python train.py --dataset="simulated stained blood smears" --crop_scale_min=1 --encoder_norm="batchnorm" --encoder_activation="relu" --encoder_kernel_size=3 --encoder_avg_pool_shortcut=false --decoder_width=128 --decoder_layers=8 --decoder_norm="layernorm" --decoder_norm_position="pre" --decoder_bias="all" --residual_init="none" --optimizer="normuon" --momentum=0.95
Rows from block 3 of the text decoder, named by matrix and row number. Rows with one number belong to one neuron. Each number is 200 + 30 x the weight over its row's rms, rounded and kept within 0 to 999. All counts start at 0. After the name is the row's rms in percent of the matrix's.
# fc1: MLP up (decoder.blocks.3.mlp.fc1.weight, 768x128), inputs 64-127
# fc2: MLP down (decoder.blocks.3.mlp.fc2.weight, 128x768, transposed), outputs 64-127
fc1.711,053,158,182,238,226,177,177,183,183,173,199,166,213,193,151,188,191,160,189,228,155,171,185,184,186,191,210,239,174,162,175,201,171,188,209,190,219,160,238,166,180,110,154,210,250,193,201,236,178,230,155,155,225,208,239,239,215,254,212,218,167,229,178,209,183
fc1.712,122,149,201,183,197,188,218,181,224,149,224,140,250,185,215,174,213,241,255,214,200,194,150,242,169,234,227,209,192,215,193,223,145,220,172,204,241,161,241,200,171,227,247,236,222,208,176,215,201,130,204,247,138,231,182,134,207,239,197,247,211,173,180,203,205
fc1.713,152,144,215,229,178,175,173,197,217,195,176,195,219,181,146,171,173,208,211,195,240,179,189,207,186,210,179,197,207,165,181,155,238,198,208,210,252,185,178,227,218,169,158,179,239,247,219,231,190,198,151,226,255,248,218,146,231,209,209,148,230,194,244,143,230
fc1.714,076,194,180,131,215,189,182,205,209,196,181,231,205,185,198,189,181,240,237,210,179,159,215,255,178,201,191,187,174,161,213,184,216,209,205,216,262,210,225,184,208,210,201,209,237,145,209,260,231,261,198,198,233,209,242,156,211,227,187,107,155,213,210,221,216
fc1.715,084,240,191,201,167,210,192,176,232,275,217,215,173,177,217,240,228,182,232,160,211,132,206,206,242,232,171,193,176,199,163,159,167,153,243,176,240,173,199,185,211,207,179,178,193,168,203,271,175,198,173,163,205,196,169,193,223,208,198,213,161,236,223,182,200
fc1.716,129,159,150,192,229,163,197,189,179,167,280,187,204,180,149,228,256,225,213,153,127,214,201,165,185,193,186,176,150,171,192,191,230,176,166,137,225,191,206,194,197,231,218,219,214,208,191,224,214,239,196,203,192,219,197,255,181,229,208,219,198,203,189,240,222
fc1.717,134,260,209,183,258,209,201,209,206,142,160,134,146,206,156,200,195,231,198,160,210,216,168,226,147,222,215,237,176,251,194,207,175,216,222,205,228,218,244,225,213,216,246,236,205,186,234,180,211,193,191,198,176,199,136,226,217,245,175,178,214,201,208,262,172
fc1.718,079,147,151,239,187,213,158,158,221,173,196,183,219,166,191,159,153,183,211,199,136,219,200,198,197,248,212,164,199,189,193,235,201,191,255,215,228,192,221,162,227,213,126,189,221,186,210,236,179,179,145,182,166,220,188,137,163,191,167,233,206,230,202,222,217
fc1.719,061,211,202,210,212,186,203,162,197,162,250,193,226,164,151,203,152,212,214,219,129,149,195,211,250,243,221,195,229,249,225,202,157,143,226,190,151,211,223,216,239,171,174,255,256,172,211,230,155,200,135,170,222,199,231,217,179,149,205,199,226,173,249,203,195
fc1.720,159,161,207,208,199,196,227,177,208,145,185,222,209,175,112,172,156,198,215,194,210,258,240,196,204,212,194,157,224,216,198,181,224,178,232,253,185,265,152,135,219,238,136,212,246,174,195,221,239,206,186,105,206,205,167,214,182,193,219,218,200,232,199,181,190
fc1.721,079,209,182,211,238,168,199,231,227,193,242,164,219,210,179,215,188,239,184,167,159,201,193,156,220,158,203,236,171,208,158,184,213,194,190,143,182,163,196,197,191,176,168,180,245,219,164,192,156,222,185,176,196,150,164,173,171,232,238,177,181,202,202,235,244
fc1.722,097,166,216,215,225,186,195,158,226,192,188,219,182,194,150,173,166,214,257,169,214,220,209,196,265,211,157,149,204,182,178,136,238,218,224,214,182,216,215,125,189,200,145,169,249,170,226,241,221,204,180,143,229,213,167,172,213,201,200,176,166,237,211,204,176
fc1.723,102,163,211,179,236,163,215,153,236,168,214,170,235,182,182,201,153,222,252,210,136,242,228,211,199,190,171,198,206,220,160,166,195,214,171,204,210,185,191,108,132,217,163,218,226,175,223,211,170,129,185,179,208,200,185,160,222,223,193,248,199,202,203,173,220
fc1.724,059,206,130,236,157,185,177,195,188,222,193,162,159,134,181,203,236,232,197,186,172,182,195,167,192,246,167,207,204,253,209,228,151,184,229,169,208,163,209,164,194,184,204,210,223,219,194,150,228,234,229,167,169,201,181,181,191,193,193,132,214,235,230,201,225
fc1.725,101,185,163,192,174,247,184,212,187,169,111,183,239,177,191,218,126,213,172,227,229,193,195,189,165,151,198,220,142,162,256,201,207,216,226,202,177,148,241,203,181,189,148,135,230,166,217,183,198,160,177,174,215,187,174,212,175,211,176,209,192,222,191,179,255
fc1.726,072,182,208,213,223,181,200,176,154,131,208,222,228,167,223,171,174,214,239,244,129,250,201,239,194,252,156,194,213,191,206,229,186,199,245,243,242,205,227,151,203,222,165,148,238,181,200,207,208,228,138,220,194,216,257,180,181,212,152,208,182,190,247,190,209
fc1.727,083,223,177,175,223,154,209,204,236,150,198,189,172,237,159,220,222,185,217,138,145,170,195,219,169,218,260,215,195,237,189,148,185,233,228,210,207,249,222,182,203,196,138,213,239,190,194,199,214,210,175,179,204,166,201,217,216,170,148,225,223,209,229,265,262
fc1.728,075,113,121,208,214,170,167,244,203,190,240,170,249,154,206,205,259,222,206,185,163,216,185,149,210,199,169,187,203,182,169,234,192,166,219,146,178,196,273,204,193,209,178,210,244,204,211,216,243,227,168,173,150,211,201,188,154,212,199,176,184,210,193,225,217
fc1.729,091,252,155,176,237,176,202,208,253,186,135,189,162,214,120,213,184,200,211,214,177,198,138,249,213,230,152,229,157,226,215,194,186,201,226,150,210,212,248,231,203,166,186,191,238,182,272,171,188,233,247,184,177,207,184,194,202,211,169,169,213,202,180,261,231
fc1.730,097,144,169,233,165,233,150,214,214,162,209,180,203,240,190,239,188,237,202,202,207,186,173,183,180,176,179,213,195,222,216,256,199,191,191,194,200,161,227,199,202,159,196,199,275,204,192,170,151,205,152,214,248,163,224,172,235,201,211,222,186,221,202,142,243
fc1.731,081,209,201,167,219,170,221,189,191,160,147,238,235,189,174,229,156,197,231,202,124,211,201,212,192,232,177,138,187,236,218,216,218,188,239,209,191,168,193,205,186,143,169,170,212,191,215,136,162,189,151,165,221,205,161,175,181,192,186,155,222,215,190,220,251
fc1.732,082,184,176,207,187,215,134,149,149,184,216,211,226,176,218,202,181,259,208,219,187,178,166,184,273,191,146,206,184,186,213,207,190,171,193,225,163,190,221,171,224,161,172,180,230,209,149,241,188,142,147,217,189,179,231,152,203,187,175,233,171,185,205,238,247
fc1.733,049,213,201,206,152,188,178,197,194,147,234,178,216,183,159,182,181,201,215,220,179,169,214,199,214,223,203,192,246,201,166,198,193,190,239,145,187,195,205,119,249,180,164,202,229,194,276,256,170,242,142,213,173,214,213,136,212,167,229,192,242,192,242,233,247
fc1.734,123,241,227,209,242,235,185,211,203,106,175,115,170,185,188,194,169,227,176,173,207,244,157,236,180,228,229,231,176,243,178,210,134,198,182,232,208,222,228,214,191,206,251,230,266,216,210,195,187,169,168,187,155,235,175,185,206,182,213,225,242,139,250,271,210
fc1.735,107,218,196,220,204,211,177,159,192,180,184,176,198,156,192,197,221,241,167,175,197,144,212,188,157,171,220,201,142,236,135,186,176,203,225,149,190,190,244,184,230,161,233,197,243,235,199,193,250,154,203,203,178,216,152,175,213,200,164,198,194,177,255,239,224
fc1.736,105,227,158,213,224,210,226,181,186,201,172,202,230,228,162,202,119,209,185,159,145,198,190,170,191,141,217,226,221,199,234,263,204,189,227,217,216,188,197,190,230,172,163,116,193,166,206,154,218,218,185,166,238,170,209,244,236,174,170,159,172,183,215,217,218
fc1.737,096,211,148,185,203,224,210,193,167,191,174,179,153,193,106,198,188,201,181,214,176,227,224,182,225,256,188,209,142,191,186,213,195,189,219,163,143,206,226,220,191,147,182,250,191,194,196,195,162,169,161,179,187,165,234,213,228,243,185,196,213,208,190,178,244
fc1.738,086,216,189,192,236,221,172,193,224,173,231,169,194,190,155,190,173,112,216,170,227,185,178,235,168,175,208,248,179,231,172,212,165,195,202,152,277,211,218,213,188,195,216,234,208,187,190,121,194,207,213,197,181,131,187,187,215,205,198,191,225,215,244,310,216
fc1.739,073,200,210,219,216,147,162,101,169,202,173,220,234,176,204,239,165,186,165,217,177,232,196,182,190,255,187,226,222,211,237,223,202,204,220,169,197,147,195,224,238,138,178,145,162,186,255,198,195,189,131,252,166,234,218,141,212,189,210,207,235,157,237,214,181
fc1.740,087,210,167,162,200,195,185,169,191,244,233,183,217,207,162,203,186,200,235,181,187,144,194,172,179,242,184,230,171,184,213,273,171,204,179,186,237,188,227,170,207,199,186,162,132,181,201,223,178,189,165,189,211,152,201,225,254,216,258,170,221,270,210,224,245
fc1.741,077,123,153,178,207,176,172,227,188,214,271,224,240,210,177,216,202,206,238,230,192,166,185,185,263,187,203,182,209,193,187,201,242,183,194,182,156,183,164,213,245,164,205,206,259,167,196,219,139,140,196,189,211,188,210,150,219,264,243,205,216,238,212,228,228
fc1.742,104,214,179,235,216,208,189,187,213,217,203,202,223,248,223,199,153,162,202,143,211,183,211,216,200,202,195,215,192,139,164,198,194,221,265,243,229,262,215,215,210,219,101,227,167,148,183,203,167,198,229,227,209,200,190,214,179,223,192,174,192,193,219,214,223
fc1.743,135,235,213,196,185,181,224,176,173,123,165,242,163,167,101,188,210,223,228,214,243,241,240,179,184,220,174,178,263,238,164,152,212,187,210,257,199,217,190,173,199,228,185,212,226,153,194,215,274,202,203,119,217,225,192,206,216,188,221,166,170,223,216,200,182
fc1.744,090,184,195,238,237,178,215,175,167,231,176,186,185,208,143,198,217,165,208,157,213,217,243,185,226,198,193,178,225,210,180,137,247,243,236,248,231,198,207,127,198,222,191,214,219,161,210,224,171,226,167,126,186,188,181,206,177,227,178,244,148,279,213,180,211
fc1.745,089,233,155,156,232,146,253,257,187,167,192,206,210,166,126,210,198,211,261,189,178,206,218,217,189,248,204,171,190,171,204,198,214,177,260,229,210,140,234,167,172,192,165,197,180,201,218,194,220,182,149,185,190,180,228,176,219,221,153,270,208,226,183,196,261
fc1.746,116,187,188,198,140,209,170,182,204,193,209,157,229,213,178,216,160,189,156,193,205,220,258,210,195,174,210,193,223,202,189,229,194,245,224,231,175,240,195,212,231,204,205,204,230,202,156,172,141,233,194,267,210,200,208,186,159,253,204,240,211,180,158,190,200
fc1.747,062,202,183,196,241,179,158,188,203,160,208,145,215,189,189,166,174,199,220,214,200,226,181,196,164,271,199,192,217,188,150,180,167,222,217,221,212,168,245,212,248,188,162,229,177,137,227,204,210,180,190,229,174,189,205,169,204,220,214,182,189,214,168,226,183
fc1.748,088,185,211,231,185,188,201,249,225,174,178,185,196,133,196,207,171,201,257,215,210,194,234,188,192,144,165,233,127,223,227,236,208,236,229,190,198,113,193,252,190,187,171,173,250,220,193,179,168,203,175,188,192,225,168,196,190,235,199,181,192,227,188,157,267
fc1.749,140,219,257,201,200,153,204,181,163,197,175,221,220,171,183,200,204,204,207,262,133,202,186,168,160,266,223,135,230,211,234,210,210,200,181,169,226,181,199,188,193,143,183,177,164,192,205,244,227,207,243,214,200,205,224,172,151,185,182,226,228,171,172,180,167
fc1.750,092,165,213,195,211,161,181,127,221,135,193,184,232,215,191,212,175,207,209,198,148,217,171,192,195,231,224,188,231,211,241,202,197,176,176,158,218,168,194,190,234,140,247,165,151,206,278,209,200,170,186,236,191,235,165,160,168,227,219,170,235,189,212,221,191
fc1.751,072,196,204,218,175,173,157,235,217,207,236,223,163,202,167,208,205,186,230,213,148,166,224,246,194,212,234,198,203,239,158,194,206,252,232,227,218,157,199,178,215,168,154,152,229,217,226,180,182,249,198,139,201,213,184,152,171,216,207,185,190,140,156,240,233
fc1.752,122,163,211,189,231,192,241,155,218,193,174,222,191,167,144,156,184,167,237,176,189,273,232,210,214,238,182,166,216,215,223,188,217,187,209,208,202,264,172,111,211,250,161,199,226,152,180,248,243,218,202,138,226,199,163,245,205,218,225,180,213,219,194,188,177
fc1.753,104,238,225,162,184,201,160,200,237,149,177,214,181,194,180,219,182,248,204,218,224,186,152,221,150,234,193,246,236,255,172,197,174,172,153,226,204,190,275,255,225,177,223,198,164,225,236,211,175,161,141,231,168,218,157,216,179,189,204,176,199,199,210,251,199
fc1.754,080,177,215,161,182,192,170,167,197,194,189,212,240,165,242,207,163,225,240,196,212,214,160,181,174,219,186,213,205,197,241,225,162,179,198,187,209,171,217,167,196,184,201,174,161,171,248,188,176,181,205,230,184,193,173,137,164,231,200,187,280,227,229,221,184
fc1.755,155,235,240,224,223,265,183,192,213,147,192,179,197,208,156,197,198,202,226,175,183,180,219,144,178,133,186,201,238,206,211,252,234,187,174,190,194,168,215,143,192,179,195,130,204,192,210,176,190,177,209,253,216,181,205,192,239,174,244,237,202,176,211,182,220
fc1.756,108,179,180,182,208,157,237,222,226,184,232,180,197,196,197,191,187,166,250,163,210,189,183,167,200,197,229,220,197,186,145,148,214,212,243,240,192,181,181,183,188,184,194,249,236,237,193,175,190,256,200,238,176,171,172,154,219,179,209,173,191,223,225,238,214
fc1.757,096,167,220,174,244,191,167,188,184,169,282,191,225,245,188,158,227,178,271,206,118,210,176,181,174,185,207,185,199,183,188,234,236,191,187,148,217,157,216,193,143,233,136,222,171,205,228,189,229,206,198,193,132,209,228,205,179,189,156,228,177,158,164,184,234
fc1.758,088,186,195,231,151,203,222,203,263,159,182,200,216,225,200,222,103,208,186,234,232,227,211,214,168,252,161,235,210,216,160,234,201,183,192,201,210,198,251,210,233,188,147,210,252,201,241,217,232,211,128,184,225,239,195,165,239,234,177,181,185,186,208,193,184
fc1.759,090,192,167,201,152,202,137,151,146,193,208,215,211,184,235,232,216,215,205,226,166,182,226,163,229,228,219,183,179,188,202,194,188,242,198,114,183,217,209,145,276,155,192,211,177,203,190,225,165,179,166,244,213,173,255,202,166,253,229,257,217,221,171,262,226
fc1.760,091,201,162,213,178,216,202,238,199,207,153,208,194,236,126,228,141,202,245,209,198,228,206,228,249,183,196,197,203,213,259,209,249,210,176,227,158,164,200,188,221,155,190,149,182,210,220,231,135,174,149,172,181,174,196,233,195,179,267,207,185,241,233,223,214
fc1.761,049,150,167,225,183,211,233,245,188,188,207,198,245,175,174,200,190,243,227,203,160,176,179,198,181,173,199,207,217,213,162,199,201,202,222,198,168,194,253,164,295,169,170,216,271,191,233,250,162,275,180,222,201,188,170,178,154,210,188,172,214,178,255,177,241
fc1.762,088,173,207,181,221,177,216,186,234,190,147,168,230,170,180,186,150,201,238,192,192,230,187,169,182,176,198,189,274,169,163,145,224,172,236,230,192,167,149,210,229,180,176,169,243,143,194,188,212,185,220,192,210,182,152,229,214,241,223,128,149,221,190,193,136
fc2.711,065,198,170,190,243,228,220,190,223,207,245,179,228,210,204,182,197,234,193,151,183,238,206,173,192,182,182,154,205,171,198,243,133,169,236,218,192,190,194,258,179,226,288,219,204,165,188,205,196,230,168,170,165,208,211,239,222,210,177,147,192,207,192,134,210
fc2.712,109,249,157,205,231,160,182,162,209,238,190,217,196,232,155,215,205,228,147,227,168,195,203,238,191,187,265,181,213,189,218,125,190,237,246,214,210,215,176,190,236,164,186,232,214,170,182,225,174,186,147,200,261,153,233,210,202,240,198,128,141,214,200,239,172
fc2.713,095,192,220,240,204,188,202,232,191,217,173,229,229,193,168,177,223,134,210,203,176,194,231,189,223,305,149,232,259,218,160,211,164,189,206,172,161,167,156,168,221,193,185,216,169,203,212,200,190,224,207,180,232,210,170,183,167,207,228,169,242,189,211,185,210
fc2.714,065,186,155,170,169,165,233,201,221,199,220,175,213,238,185,212,196,157,204,198,181,185,148,174,162,275,175,215,253,231,186,123,195,177,138,224,201,163,162,150,189,176,154,265,242,201,203,187,204,200,228,251,183,219,255,199,199,230,262,186,181,244,157,198,198
fc2.715,073,184,227,236,144,214,231,188,212,195,177,195,173,173,217,170,170,218,195,264,270,217,227,209,210,176,237,217,213,156,147,124,186,204,251,217,199,179,223,191,180,265,226,232,171,162,139,205,232,246,219,214,216,194,167,167,195,257,165,153,208,209,189,182,229
fc2.716,139,231,199,266,229,172,207,223,169,261,215,211,243,208,198,155,238,189,179,170,139,223,198,220,227,179,179,180,205,188,227,264,181,143,176,164,190,203,199,213,183,227,225,248,198,200,193,158,236,206,205,232,175,195,172,187,147,233,170,170,175,146,173,189,160
fc2.717,090,251,272,211,203,192,225,201,206,175,187,213,175,152,179,206,150,273,169,187,231,196,180,163,111,228,176,217,232,188,181,201,146,189,193,195,199,208,168,191,249,229,226,233,222,190,201,165,196,165,201,206,245,193,160,187,180,212,159,189,168,200,198,237,180
fc2.718,073,184,200,184,152,212,148,206,178,181,220,160,192,287,214,223,234,171,209,220,206,237,185,252,192,162,204,196,235,200,238,148,240,194,177,196,226,213,174,187,163,214,201,270,256,207,176,180,228,217,175,239,175,230,195,224,214,241,211,207,116,187,185,163,140
fc2.719,047,181,197,240,189,222,158,126,219,244,205,230,165,177,252,204,160,207,189,210,229,202,224,185,220,226,200,198,208,205,188,214,240,264,197,188,165,194,165,163,151,233,214,173,159,202,166,165,174,195,211,205,194,173,215,181,215,235,243,223,207,229,203,165,231
fc2.720,134,239,152,204,161,167,206,201,125,208,188,213,144,157,171,168,193,231,226,215,179,247,240,155,171,223,187,168,236,188,176,185,206,182,204,246,208,240,193,139,231,233,167,227,163,133,211,203,236,188,200,206,233,224,206,212,183,164,206,200,179,234,207,197,182
fc2.721,063,215,224,236,164,249,175,229,218,202,163,177,191,155,166,156,155,191,209,207,223,161,178,183,196,206,210,163,241,214,190,219,185,204,198,168,181,184,149,209,240,248,209,212,157,185,252,212,199,232,203,227,261,208,180,196,202,222,162,190,191,171,235,234,185
fc2.722,064,224,176,207,198,211,170,208,193,172,216,210,231,177,182,184,205,179,196,194,170,202,216,211,154,244,240,170,231,223,192,262,214,154,193,212,206,212,157,124,214,213,154,225,231,195,219,170,181,233,161,187,176,196,228,218,174,215,237,186,203,161,201,179,255
fc2.723,107,264,179,200,248,193,179,153,217,212,198,215,180,186,182,169,244,216,189,283,195,183,217,250,204,203,257,183,234,213,190,129,210,219,278,234,168,223,213,169,185,195,179,152,221,175,199,211,172,161,289,181,215,199,125,189,141,199,172,233,191,216,199,244,195
fc2.724,037,240,223,179,241,210,216,187,170,158,201,176,214,178,215,236,205,235,246,235,216,168,205,187,263,191,196,160,246,169,236,203,243,190,153,215,207,258,154,198,210,229,214,246,145,168,213,153,196,201,280,228,243,172,225,155,146,203,150,218,185,189,225,181,240
fc2.725,098,254,211,209,211,150,194,221,217,195,193,215,173,221,173,164,249,166,156,189,226,185,178,190,228,265,192,158,192,184,159,218,235,238,173,204,171,192,199,208,200,201,192,213,173,189,227,193,214,195,231,205,218,201,159,183,189,187,207,175,162,194,205,239,163
fc2.726,088,160,180,156,241,136,197,209,163,209,172,225,239,150,114,211,170,180,225,237,192,196,166,191,194,207,213,193,235,176,198,188,232,171,199,195,191,195,237,175,214,214,145,237,233,170,151,229,279,171,184,191,172,191,205,172,230,249,176,178,169,216,204,209,170
fc2.727,061,195,214,231,208,258,150,197,211,184,182,198,215,235,155,207,239,220,185,173,171,185,234,216,174,236,144,179,214,247,181,182,205,198,165,165,204,177,176,195,193,198,186,143,195,202,220,200,137,215,173,171,229,237,164,162,233,238,177,204,161,142,178,177,228
fc2.728,058,249,242,218,217,173,202,260,230,229,184,228,237,224,223,188,205,175,231,222,207,216,206,254,244,272,251,202,235,191,159,171,182,235,221,210,152,203,184,234,132,208,212,242,214,204,201,162,176,189,172,187,163,237,201,204,193,222,146,160,152,165,195,228,183
fc2.729,112,189,212,218,168,177,223,152,177,229,173,189,184,241,186,247,213,211,230,204,188,169,215,230,218,257,209,193,237,198,193,181,205,215,217,218,210,184,239,190,195,181,132,144,146,175,236,199,193,168,181,206,255,230,193,217,172,185,179,227,197,220,233,183,231
fc2.730,082,207,199,204,209,216,206,192,237,227,174,169,171,185,176,185,222,195,201,206,202,185,213,174,204,156,241,202,179,221,182,188,243,126,218,177,166,214,175,220,176,145,249,179,184,195,179,173,194,265,237,243,151,160,216,232,227,217,216,223,211,145,207,244,230
fc2.731,063,161,234,225,167,186,218,156,194,191,218,243,189,203,220,182,171,169,221,155,201,166,250,178,208,218,227,195,183,210,202,212,204,286,210,190,166,197,167,199,151,230,170,239,172,228,192,199,186,182,201,195,137,203,212,170,183,149,186,219,196,240,135,235,155
fc2.732,030,249,196,198,189,227,152,165,231,175,216,185,157,206,172,181,231,177,213,205,216,190,198,161,192,193,198,188,205,225,154,155,208,144,140,204,183,233,200,252,246,217,227,170,171,202,225,225,160,146,209,213,250,266,237,198,229,216,198,239,177,172,181,233,192
fc2.733,027,182,255,229,202,254,157,197,214,224,174,240,166,184,177,184,185,184,192,230,182,202,271,244,205,183,228,165,158,212,282,239,250,201,184,172,150,253,225,232,171,177,191,168,153,190,207,213,228,160,223,187,226,210,185,232,196,234,205,192,183,191,162,140,178
fc2.734,171,237,168,223,229,199,161,159,210,181,172,233,149,177,140,209,157,223,170,197,245,200,162,212,199,135,255,215,208,233,140,234,183,243,172,195,219,192,195,262,197,203,199,239,169,178,246,219,229,156,186,215,203,181,191,196,239,211,137,208,188,167,195,231,198
fc2.735,056,249,189,197,186,222,229,218,195,196,154,240,170,216,235,216,185,243,154,215,234,149,201,176,228,273,205,181,196,236,193,227,130,217,265,225,180,228,192,177,168,171,195,192,211,208,174,237,207,211,210,227,192,206,235,197,193,178,204,202,156,190,217,206,239
fc2.736,079,208,190,175,175,213,171,179,166,205,198,219,229,201,167,191,228,143,176,243,196,183,182,146,175,227,205,211,228,222,189,197,209,183,244,190,203,193,168,230,178,188,196,185,222,205,241,234,192,247,212,234,121,196,247,215,174,207,273,242,181,230,216,164,204
fc2.737,069,231,206,166,218,188,268,226,166,221,215,268,169,220,195,254,229,182,212,226,186,200,194,185,198,252,217,140,177,185,246,192,178,249,164,205,248,193,192,197,132,262,238,215,183,192,217,153,217,216,187,193,206,146,178,201,236,179,215,158,234,220,204,207,171
fc2.738,083,170,186,213,249,234,206,184,220,227,188,189,198,147,199,222,194,267,185,276,214,196,209,237,211,171,187,204,204,222,205,200,151,152,247,178,199,114,259,170,165,197,219,184,151,158,172,248,185,178,189,175,210,181,197,161,202,189,172,232,178,188,195,229,235
fc2.739,042,220,227,190,184,181,206,216,239,205,230,193,175,223,226,200,201,131,175,246,150,199,225,218,154,151,165,207,225,235,208,157,186,196,212,187,173,199,169,178,221,238,251,290,204,247,152,203,179,208,259,170,249,204,174,170,181,228,213,183,195,187,168,246,189
fc2.740,078,194,212,238,174,168,209,170,172,197,222,213,179,189,186,208,229,157,177,217,180,242,270,209,145,209,236,145,264,158,178,175,179,188,219,251,204,222,186,144,214,205,211,192,195,142,217,185,214,177,208,200,194,233,225,190,180,212,173,227,216,208,257,232,115
fc2.741,084,266,162,240,183,163,190,219,187,166,206,189,202,245,162,203,193,213,193,183,192,181,212,196,208,159,238,192,215,191,189,257,142,252,211,249,190,189,239,235,227,181,212,166,190,166,207,199,143,176,201,171,188,183,187,207,153,194,167,235,255,192,149,219,188
fc2.742,078,167,145,240,192,188,216,149,217,244,196,198,217,205,216,156,209,233,138,232,225,238,202,262,207,162,215,227,216,245,226,179,238,213,203,169,212,167,235,172,176,188,171,227,245,198,167,203,229,219,206,189,194,174,199,213,205,194,198,243,186,185,194,191,239
fc2.743,281,198,190,169,145,183,250,216,170,177,156,154,223,205,176,198,212,206,260,197,215,199,231,216,188,260,251,131,254,217,192,216,216,206,143,261,187,235,268,155,160,236,201,218,172,163,187,198,187,212,187,214,212,205,207,201,223,226,192,169,213,250,171,242,212
fc2.744,064,255,200,205,211,189,216,191,199,210,213,240,244,215,198,187,215,191,176,256,184,241,164,247,215,202,152,214,251,223,252,143,150,210,232,188,183,200,208,178,221,184,238,215,200,166,153,158,154,156,238,165,194,204,209,215,226,201,211,195,178,237,166,227,159
fc2.745,110,169,163,253,190,217,167,222,240,202,215,201,225,163,207,190,201,187,176,185,202,176,177,201,206,162,194,139,155,183,202,274,209,236,212,199,193,210,115,172,195,206,227,214,217,223,226,254,191,195,172,191,135,177,203,142,159,131,164,205,183,173,219,174,180
fc2.746,098,152,210,191,219,169,216,151,210,196,206,217,199,219,229,218,181,145,213,231,187,191,221,220,242,227,212,189,204,215,191,214,204,228,200,164,246,188,305,186,183,238,193,217,175,199,241,178,174,197,161,191,162,207,185,180,177,197,152,183,229,190,215,255,194
fc2.747,095,186,187,266,164,195,215,156,202,178,186,224,186,185,218,166,165,236,171,211,193,206,171,225,173,159,174,243,203,199,239,233,232,184,206,176,166,212,213,196,273,193,194,176,197,220,182,234,201,191,192,143,213,217,197,241,186,177,199,222,173,144,185,188,189
fc2.748,070,257,138,202,207,238,150,190,168,183,204,235,164,165,229,139,249,172,234,206,177,201,165,219,184,237,224,194,205,180,211,236,167,194,182,183,236,237,215,161,191,238,219,205,139,187,181,159,197,163,206,230,187,224,187,163,229,236,215,209,224,157,287,229,230
fc2.749,168,206,180,173,174,180,198,162,234,203,225,135,177,246,243,193,157,220,293,216,218,227,148,205,179,186,185,174,181,226,226,219,129,208,151,161,232,220,160,183,214,230,218,155,198,129,157,255,184,205,187,170,179,191,187,186,218,167,241,187,254,181,240,205,157
fc2.750,049,256,219,190,213,187,222,132,212,187,159,164,212,192,227,240,233,236,165,215,177,208,202,216,187,235,200,179,210,234,183,152,167,182,185,203,220,217,165,188,196,226,211,264,226,146,226,194,199,157,179,239,200,239,169,171,250,254,157,201,158,221,242,196,159
fc2.751,150,231,206,238,199,175,223,149,135,171,192,231,211,236,172,219,263,215,172,198,166,226,220,275,206,198,190,175,199,157,157,204,183,197,194,216,178,223,220,139,205,217,198,170,215,154,179,180,208,216,199,151,165,160,244,237,219,232,210,192,213,244,197,242,158
fc2.752,093,194,191,183,214,190,273,152,156,234,133,271,179,193,170,239,198,204,199,214,191,227,239,212,198,208,190,176,188,169,212,194,155,171,203,286,133,210,163,184,187,216,217,192,188,162,208,181,228,215,201,168,163,207,218,245,210,164,240,183,163,229,205,226,182
fc2.753,061,210,194,193,206,182,206,171,179,214,256,167,153,183,170,219,200,234,201,202,190,167,223,202,200,220,241,156,168,221,167,165,207,198,171,159,230,196,187,200,215,189,218,237,178,203,212,154,213,194,146,238,179,225,182,231,263,212,146,206,166,175,285,170,218
fc2.754,042,224,209,204,210,251,170,196,248,168,191,213,205,241,180,215,174,203,249,215,172,140,183,187,178,174,214,196,226,262,222,187,189,140,153,229,214,186,194,165,236,157,199,205,220,194,202,190,207,231,166,238,161,212,215,224,131,148,189,176,239,213,179,189,194
fc2.755,148,220,207,253,232,201,165,197,257,177,224,143,180,176,143,183,236,200,240,192,221,183,174,176,194,156,204,191,239,189,159,241,210,213,202,220,200,177,207,154,216,137,214,174,212,198,195,197,235,221,170,241,189,134,242,189,211,228,220,246,208,156,235,149,290
fc2.756,077,233,209,262,204,257,175,162,199,182,213,214,169,232,161,142,192,146,141,210,215,209,194,185,186,199,149,203,272,215,203,144,201,172,195,172,189,188,170,234,179,252,203,171,186,225,195,215,206,154,243,191,215,220,175,198,234,150,206,187,242,200,238,210,184
fc2.757,072,229,154,260,203,235,170,208,207,158,190,189,191,259,221,180,210,206,187,219,182,221,185,248,172,185,200,182,222,183,192,195,177,203,226,218,221,202,168,157,188,208,279,212,194,165,182,261,183,187,222,226,186,192,194,140,180,229,132,267,206,193,204,218,153
fc2.758,085,241,189,206,271,179,176,258,207,218,173,232,209,187,168,193,237,194,219,170,143,168,140,157,227,161,162,200,151,206,226,227,191,195,171,220,237,254,175,222,150,225,210,209,112,239,222,206,203,230,167,192,235,183,199,230,165,166,266,167,225,167,213,233,237
fc2.759,078,197,210,169,181,243,173,210,223,223,177,276,229,250,206,187,155,209,212,236,174,196,222,173,197,196,156,215,226,217,232,246,144,233,202,204,171,241,231,216,225,210,231,184,171,199,242,176,150,188,217,183,215,230,190,202,209,203,226,139,219,168,195,223,200
fc2.760,038,229,172,207,207,187,243,206,199,179,219,200,199,208,222,176,184,229,192,230,261,188,162,136,179,181,252,183,212,227,225,161,159,227,234,206,179,235,166,253,173,200,170,205,228,232,241,247,203,155,206,206,141,222,128,229,159,180,151,220,181,213,222,254,181
fc2.761,041,220,207,205,171,156,137,224,188,159,200,200,206,209,209,227,233,275,183,251,220,187,167,214,149,210,135,169,198,213,192,240,171,273,219,203,223,168,209,230,228,192,276,189,181,260,175,257,172,173,166,187,202,210,193,184,163,187,191,164,215,252,227,194,203
fc2.762,182,197,211,226,179,193,269,217,124,213,199,151,174,207,213,189,175,180,196,186,171,224,212,197,154,184,188,199,201,207,262,222,128,134,222,221,216,217,275,219,188,210,204,178,175,171,166,145,235,205,203,222,170,267,191,206,215,133,224,196,205,177,200,178,189